A small model that answers yes/no questions on an image's attributes, trained from scratch: fusion encoder activation gelu, trained on streak pictures of flow and ridge fields.
Rows from block 6 of the image encoder of a small model that answers yes/no questions on an image's attributes, named by matrix and row number. Rows with one number belong to one neuron. Each number is 128 + 24 x the weight over its row's rms, rounded and kept within 0 to 255. All counts start at 0. Numbers have three digits each. After the name is the row's rms in percent of the matrix's.
Before each neuron's rows are labels from the 100 images, of 14848, where the neuron reaches its highest value: "responds to" is what is common among them; "place" is the part of the image that holds the peak. Only what is clearly more common there than usual is listed. The data: streak pictures of flow and ridge fields. In brackets: how many of the 100, against the usual share in percent.
# fc1: MLP up (encoder.blocks.6.mlp.fc1.weight, 512x128), inputs 64-127
# fc2: MLP down (encoder.blocks.6.mlp.fc2.weight, 128x512, transposed), outputs 64-127

responds to: fine streaks (79 vs 49.9)
place: middle left (54 vs 12)
fc1.345 046:136097130107140139113098095075132164122136111165137138162101159125139125141121135136145139147108143099138161123116091158121145114131115126142111104127128107177113107133142107105123129112124120
fc2.345 069:152118131137133168146131162097127128097120084118130150129126131139141119130131129125104116112072069146134133138121145132135102105103166113069114122116196129177137118151218130113140154156147105

responds to: fine streaks (87 vs 49.9)
place: middle left (62 vs 12)
fc1.8 052:153099134119145138179146108119114111169114099136118131135186062137127107140126153119174123103147164124141107119149131142101119093070110147148097123156132140130126079145095145114135083103111133
fc2.8 067:113116133099111102111091106175150145168162162109131118172115154179100120115126155116120124133119117105113118139121086100140149118177127103135164124112136148150159159133122098095109142180153101

responds to: source (28 vs 9.6)
place: bottom right (47 vs 9); top left (30 vs 9)
fc1.243 048:120112148122123135140079157096127135114128125135108133074096133114117179110134125161100127130144070103153103117112112130120139175155098128117146117155110094111151138087161162146162116163132119
fc2.243 060:132142103152130134163158162155156146131115114147110137075116090155163127128121132138111145134112118099122128180102132082132110155079092116099181126142156126143130154138141160138105084136180154

responds to: spiral (26 vs 10.5)
place: bottom left (42 vs 9); top right (32 vs 9)
fc1.395 276:144114137124132134175159089140145102146123132073132109129130118166115099107162123095124114157168095183186100118102084110123104098127152096087117151206131153177145077133122131147141133163140102
fc2.395 216:164152127083114117142105151117131131120135132152120115119126144119145123173185158179142142071135129078110123105107152105142148092136131123125114111044141114140139134136168147129136165103136114

responds to: fine streaks (96 vs 49.9); high contrast (77 vs 39.5)
place: bottom right (25 vs 9)
fc1.56 080:153117142126154136109123137091103128137109115129121064219147152166168105126134165108206134143141149130142109156110127112160095086159111184137082122111135112149082084161109124118143154098180112
fc2.56 092:109142105137147148145175113150102160114145083117148180144128201144141124163148116071134116091141092128128130130127144085168139136142141120137122149101130129135119127160113119133096164094138082

responds to: whorl (26 vs 9.9)
place: bottom left (42 vs 9); top right (36 vs 9)
fc1.378 052:175165101131102092129158084136098109150138136133134149108098125128162141120121124127132144102113123132128131113125141094111148129129136115060127135125134158174104127094141096127082098134159110
fc2.378 075:166131135133132142149089146116085113144181144105145113118149122105138141167141155154164101140125138099123172183185077131109150138167108135136113140117111106152175127120096141151163135122139120

responds to: whorl (28 vs 9.9)
place: top left (65 vs 9); bottom right (31 vs 9)
fc1.336 042:131118150105110137114094143114164120143150157107180144117130098124095171116137171092111103142102151123126150144151101128106148126157119121140141101135152117105120120100146096140098143145104123
fc2.336 071:113156157150151163183141121114121136128148112090174116144158106201139093098126170122062077126115105115134129137078136147121106113112144115115137124141120110159101144177183086120146114129174153

responds to: fine streaks (78 vs 49.9)
place: middle right (42 vs 12)
fc1.202 071:190099123153148171135182153126104119130139110139137083217130142100145105152179158143161123094121144119138134141130156145158120068126122133150126154133123142108089098130108123127139132152159117
fc2.202 102:139132118128141142117150148160144136106140162100132166159150137139149136107138142052162131138135125166124133168107153149138144091101147145122127097115138139163121126151123120117097132109120101

responds to: parallel (25 vs 9.8)
place: bottom right (44 vs 9); top left (33 vs 9)
fc1.421 067:125074140134118177129125116077117129149144166092096101130139134128129129107101155114136117137125074136115136140114118093124113141153144098166144102098130169111117151126098141119179158129123151
fc2.421 115:103150098110135141051108086159141126099124126115155164156098102096145120109104147129115122128122130134111102113095134118135117119120139124132127147149113132135134106157061104142104104095152115

responds to: source (27 vs 9.6)
place: bottom right (51 vs 9); top left (43 vs 9)
fc1.268 080:132098153098117165148089112104156155122143127120097121123138113159141145121102164130128099143131069093128120119131103112117108162162125125146150102111110164118147145126087115092194149121108110
fc2.268 112:145139143131105159118127110170107129140086106128114154109125170115120135123079092153102112103088121148120141130121169131110108178093138146114150168155151158080133090154128152138098085121134132

responds to: fine streaks (86 vs 49.9); high contrast (74 vs 39.5)
place: top right (26 vs 9)
fc1.48 061:174096179130154157165109113133149151143110111139114061167170146155165098161146163111159102138143146106115105150117101130135104084145128170148089140116115099112101088160080145117185120122114130
fc2.48 086:139110126151114161132139085107100158150106115097119165116137166155162133101137164107103101107064100125130097136127129071152147155101151119147164126117144116152125121144144145098128146145143104

responds to: fine streaks (88 vs 49.9); high contrast (75 vs 39.5)
place: bottom right (27 vs 9)
fc1.149 077:130176158123112140143104154125145147116127139140111193034094106113125168113139117144070105142087109139109123089146158143096151179126142096113156127160123149109172125085139118131115109143090106
fc2.149 083:140135150120126117177108180137132115147113184093120116133138059146112176132092121173093067150117115123140141116139121139171134166099152102116102130165131103110096148111151175151143076145103179

responds to: fine streaks (93 vs 49.9)
place: top right (45 vs 9); bottom left (27 vs 9)
fc1.34 127:148146118140144204135215103131119113136126119156098099118139138085093112126145148167092136108112101127123152118153086171130136089137120126116111112156132105107148110135128146145113139159098135
fc2.34 147:103112120122114143106091116103115093145120174132120189142138118102141141065101158087119130182124128199151145145081118152129127182095147116115124076148154129116119165134172154141138108105145151

responds to: high contrast (91 vs 39.5); fine streaks (88 vs 49.9)
place: top right (26 vs 9)
fc1.33 059:133099124120156111133166118116122096121153129115162059182184131145132121136121137100196156137161145142109127132128138120133126110119143156111087128098126118118094085166136140101139141134140142
fc2.33 066:099116098132155125121149110134185137138114116154157129075132149152089141110141111082100131122138124125129101118086108131122122156117172119134096137138178093128109123147111113084129157108111118

responds to: source (26 vs 9.6)
place: top left (63 vs 9); bottom right (34 vs 9)
fc1.222 049:119127111123132128144091167101129141089131164138106144046092132143153164127131130142096116173155113122091127121139131120138130118098121092147124057089092146129129149129155117072113082143145132
fc2.222 097:168132148106160115136113137138108111147108151117116153140123178133105153110113068145167108112113139095123107161066146159128108158083145141119147170158154164106124129138111159120157102145165145

responds to: fine streaks (77 vs 49.9)
place: bottom left (27 vs 9)
fc1.510 056:127143107151170119124196117164093129118089094130167080164170135151156120168161151129159160092152150133120132185113125109135120109123152134125100143152107130113113112118121115122130129108152122
fc2.510 064:153103113117113128147094106147111142131134115148098084083144134106152111148130160097144099126122160133137137124132073171137132114160104156096091121105175140162135138125102133160089145145089137

responds to: turbulent (25 vs 10)
place: middle right (52 vs 12)
fc1.326 053:116136147150152178155154117113119154159130121132124162160162152147108119121172137144125102093154151120121153140128129134138129122079138130113122121143085139128141055121149116133095130133131101
fc2.326 073:114094155151150102143105124153166134115159147126145199123142132159122157156128113121123097140128129129123109131122122105112148122111122101125109129124113128115108156130140124098125136101134113

responds to: high contrast (79 vs 39.5)
place: top right (31 vs 9)
fc1.321 246:122102115127122129124152104090154135132124102094132112135160138161099081082135156123075119100172160142141132151117110176163127109132153122100117126152135163119126161105079110120087142103127105
fc2.321 225:140139144138114110108134130088123123121141126118143127127119090138121099114105117104116132193127145158052133160132130130119049140127149129131115143099109138142120124131091093128143040139139102

responds to: fine streaks (77 vs 49.9)
place: middle right (50 vs 12); middle left (39 vs 12)
fc1.246 049:144126102129143110153143124108113128114124136126158130130079129130108156123102146166123120130145174126159100125120169133117157109136109127124088115143119095159116130093146144131096131162171116
fc2.246 066:146157119155154122178156169086122127116133142149157120149140126125136097191134120142112150132148119107127137109165129114109140157185142106106133126113131143111144114128157173121129140124131106

responds to: source (29 vs 9.6)
place: bottom left (51 vs 9); top right (38 vs 9)
fc1.214 249:106149133080107131163146118126158139083157167113093142122131101117140140119122118144081115152152142162172134149108123130179137102097174089111133182164137120154134107126106113119105122125151095
fc2.214 220:120115121140123124135120125124129051131126080123120131120144152102120092129174118142118139068125130103061132133144129166108135138128136136119142062144129136130115111055151119134126167146105200

responds to: whorl (26 vs 9.9)
place: top right (40 vs 9)
fc1.137 048:160145138109129156126192125150118124104145174110129133111127150140124113166085141170106120100111107135147173136110103116112126139145111100149119108126097202109113175131119129090111112120110135
fc2.137 061:106158094152138186091099097157130133098110171136089179148131106177133118126110156115129153145092165118138120114078111141146142102149122137139137124112130105102121170120160102146113142148136144

responds to: high contrast (93 vs 39.5); fine streaks (76 vs 49.9)
place: top right (30 vs 9)
fc1.209 060:127145148123115143101029120139148135142161125138090144094144113112163113134148103101104108152099103121119161123125153126122145209124132124113123127110128181134157130149154140127152132131115122
fc2.209 071:140139114140180112134150161144130116139151097114144140142096127099086109138123122153130117130124102115133092147113141132093110084111177118163131148154163131181112107143141129115155129129100152

responds to: fine streaks (86 vs 49.9)
place: middle right (71 vs 12)
fc1.313 046:170112152102116152152179150091108125138151149195149130159135125164116156164120155142126122110139131122134111099115124162094145121108123131117136141138117156095137135113152150107143109092115065
fc2.313 074:150089091084120143126096145161142134181103164112103169064096164160089086125122075147132138109100159112120136134092153129153138163137148143099170126122138122123156129115098130114150151175111103

responds to: turbulent (25 vs 10)
place: top left (45 vs 9); bottom right (33 vs 9)
fc1.380 044:137168133133160183145097148100142150136138114116114154142102098135111147128161088117122100124117132112140133134164143157086160119169129139157107117167193107148137193114152096146122106125125157
fc2.380 075:103100160153124119140158108134114118105133107153166144115142124161149148099105147117116147107136162137141102112129141167145114120157127122094089124134159065101162126144174137167153102133118137

responds to: high contrast (87 vs 39.5)
place: bottom left (25 vs 9)
fc1.146 061:135143111143132113138187129179131099083124098174161110148144170145152120160150098107108157112162182154126134158135136110124117102095109097106089159106131085120111110106130131132106112142167123
fc2.146 070:126148137159145114151150128113124154171091126122126108147145134150135110159144157095126113165143102092128104088117109114119123167095162106121130121124113105086141133119174157125096172108122131

responds to: source (29 vs 9.6); pair of whorls (28 vs 10)
place: middle left (38 vs 12); top left (25 vs 9)
fc1.289 172:144121095129139167126228081126117092112135118141094081165106119107103105132152169163127140125153118118134132132133108148143104093150122119096095137150123095134121089151139110148132159141145092
fc2.289 172:123136119120121128125135140138110117126110157137125162144146151152120158132146168037102125208133133202133121139106141113109115130111122134123117106120128134122127142147100121142136092101150131

responds to: fine streaks (88 vs 49.9); high contrast (71 vs 39.5)
place: top right (25 vs 9)
fc1.154 091:111078110147145143152198127132138123116104118132131052214113133130139112135129128163203134106135128134133105127102137137153124085134131160130118132128100118099119098124097152157149111120138102
fc2.154 103:147096163161127147113126123160128154146099193140118161134161171116128148134136157058131108125133137176134107159134128110120154105099108144131152123091122147122126108117081147097132140109120109

responds to: source (26 vs 9.6)
place: top left (72 vs 9)
fc1.162 050:118109132124153175183113101132158124116115099154111108140145165178155181145134152142177147139176128137090159167126120142107101105158145122126106103162116093147126086123114110119182114137122103
fc2.162 069:144135154116151157091165084130177132130080094145128140120137158147095142157113112107137095122126095160141112116142156116156125159081132129140137154142129123127148135145146100131118116090086147

responds to: high contrast (72 vs 39.5)
place: bottom centre (30 vs 12); top centre (30 vs 12)
fc1.98 091:166080120144122118097121080094131138158115094097134087182131148175152102122140155089135115124179138137151124142112099137147102096139176170143134151137115151133124148135113153083141129100139100
fc2.98 106:129163125132111115099178118134093179151135150133136133151082107079150147124104107118148087129098130138113135172162106170120118088141135151152142149114140120139114104157097114156133133072131039

responds to: high contrast (67 vs 39.5)
place: centre (71 vs 16)
fc1.80 043:112122158092123154092067164093122120123115143136109124159110134101108092146122085135130136140135086115138113117103110159131154157167125158121122127096114123084162118136124146147166151124119125
fc2.80 067:115129110196121161078156117126147109125153101131081112116119150131132117111129078142124159121131121125124122122106151165177085124100111157073148137144126128120103110143095104154149124135146133

responds to: fine streaks (90 vs 49.9); high contrast (89 vs 39.5)
place: top right (25 vs 9)
fc1.379 073:139172142131105131099079151134133134123144131125114177078098108126150148103130092149059113125092090112145151113147131136118154197157130115133167129110115169140183176117153142130111128151105123
fc2.379 067:158103139170133127145099165129067109110122126112139142127123083107132125107129106188151103177115175110124132107124104141163129125131154129141122128148122116131096120135093151173119102090113164

responds to: fine streaks (81 vs 49.9)
place: bottom centre (42 vs 12); top centre (32 vs 12)
fc1.176 056:126093118087159116126114144114100114123136100137131075197142173140134117103147188117148139128110155092155111122102138134150112115109112151139091140129163169146105108159085191096156114115137121
fc2.176 079:182095121143124137094081128165133141132115125139125157172156130138142107132142107103125114113138112111125099156122152114123141165098188119152141143112112092140154105141143150111121161098076114

responds to: source (25 vs 9.6)
place: bottom left (35 vs 9); top centre (33 vs 12)
fc1.228 049:148135109165156127151120139127087076106126095129124086184138130158169123103132122137123111115128133124123101136131133118145110104102152151138159168103075140083157077134143145114141122115143118
fc2.228 072:113123112145100097153130154135128127129075150104134098131144136124151158154143141126155075139160087109122101170161162120119148160122164152147134135113179139176105110115109129123113136140075131

responds to: high contrast (66 vs 39.5)
place: bottom left (52 vs 9); top right (35 vs 9)
fc1.342 041:134148137146116139122144139171122086129133088124132070152162155167150140132130159130164113123102132135116149127124154129135081100101140136129129146117108098123099039164129153146056103135147124
fc2.342 069:094151098163163103098113136144113134111130129119131089134179149119123139151147122111157116143162101106118143100158139128189144123143140121178159136130146111161134171125146122143146143132146124

responds to: high contrast (79 vs 39.5)
place: centre (55 vs 16)
fc1.63 049:148153134112141105138123127131135120116153094117182103111117148138158146120103108125101153112115146106132103109159133112106113101131128094157099147132149080150088121104111114170085133130154123
fc2.63 067:111132114114119135155141138090106134128158097189131129080167102155103094148146153104132142121110119089131156149146133103117112104146127141154188129123133147167112117146202112150100124124156147

responds to: source (26 vs 9.6)
place: top right (79 vs 9)
fc1.409 213:122143127090123118170146102128158111114147160108115138120141091139133130104123110131062134147132146175176118154108117151151126091109166096101144178174130146154147127104111126133107129136144100
fc2.409 172:113111152155122127139121149119137059147140099128117125131138133095133105171150097154123141087137137068023134132139142155139121136142138133112140069112139132132129120063156098113114178130129193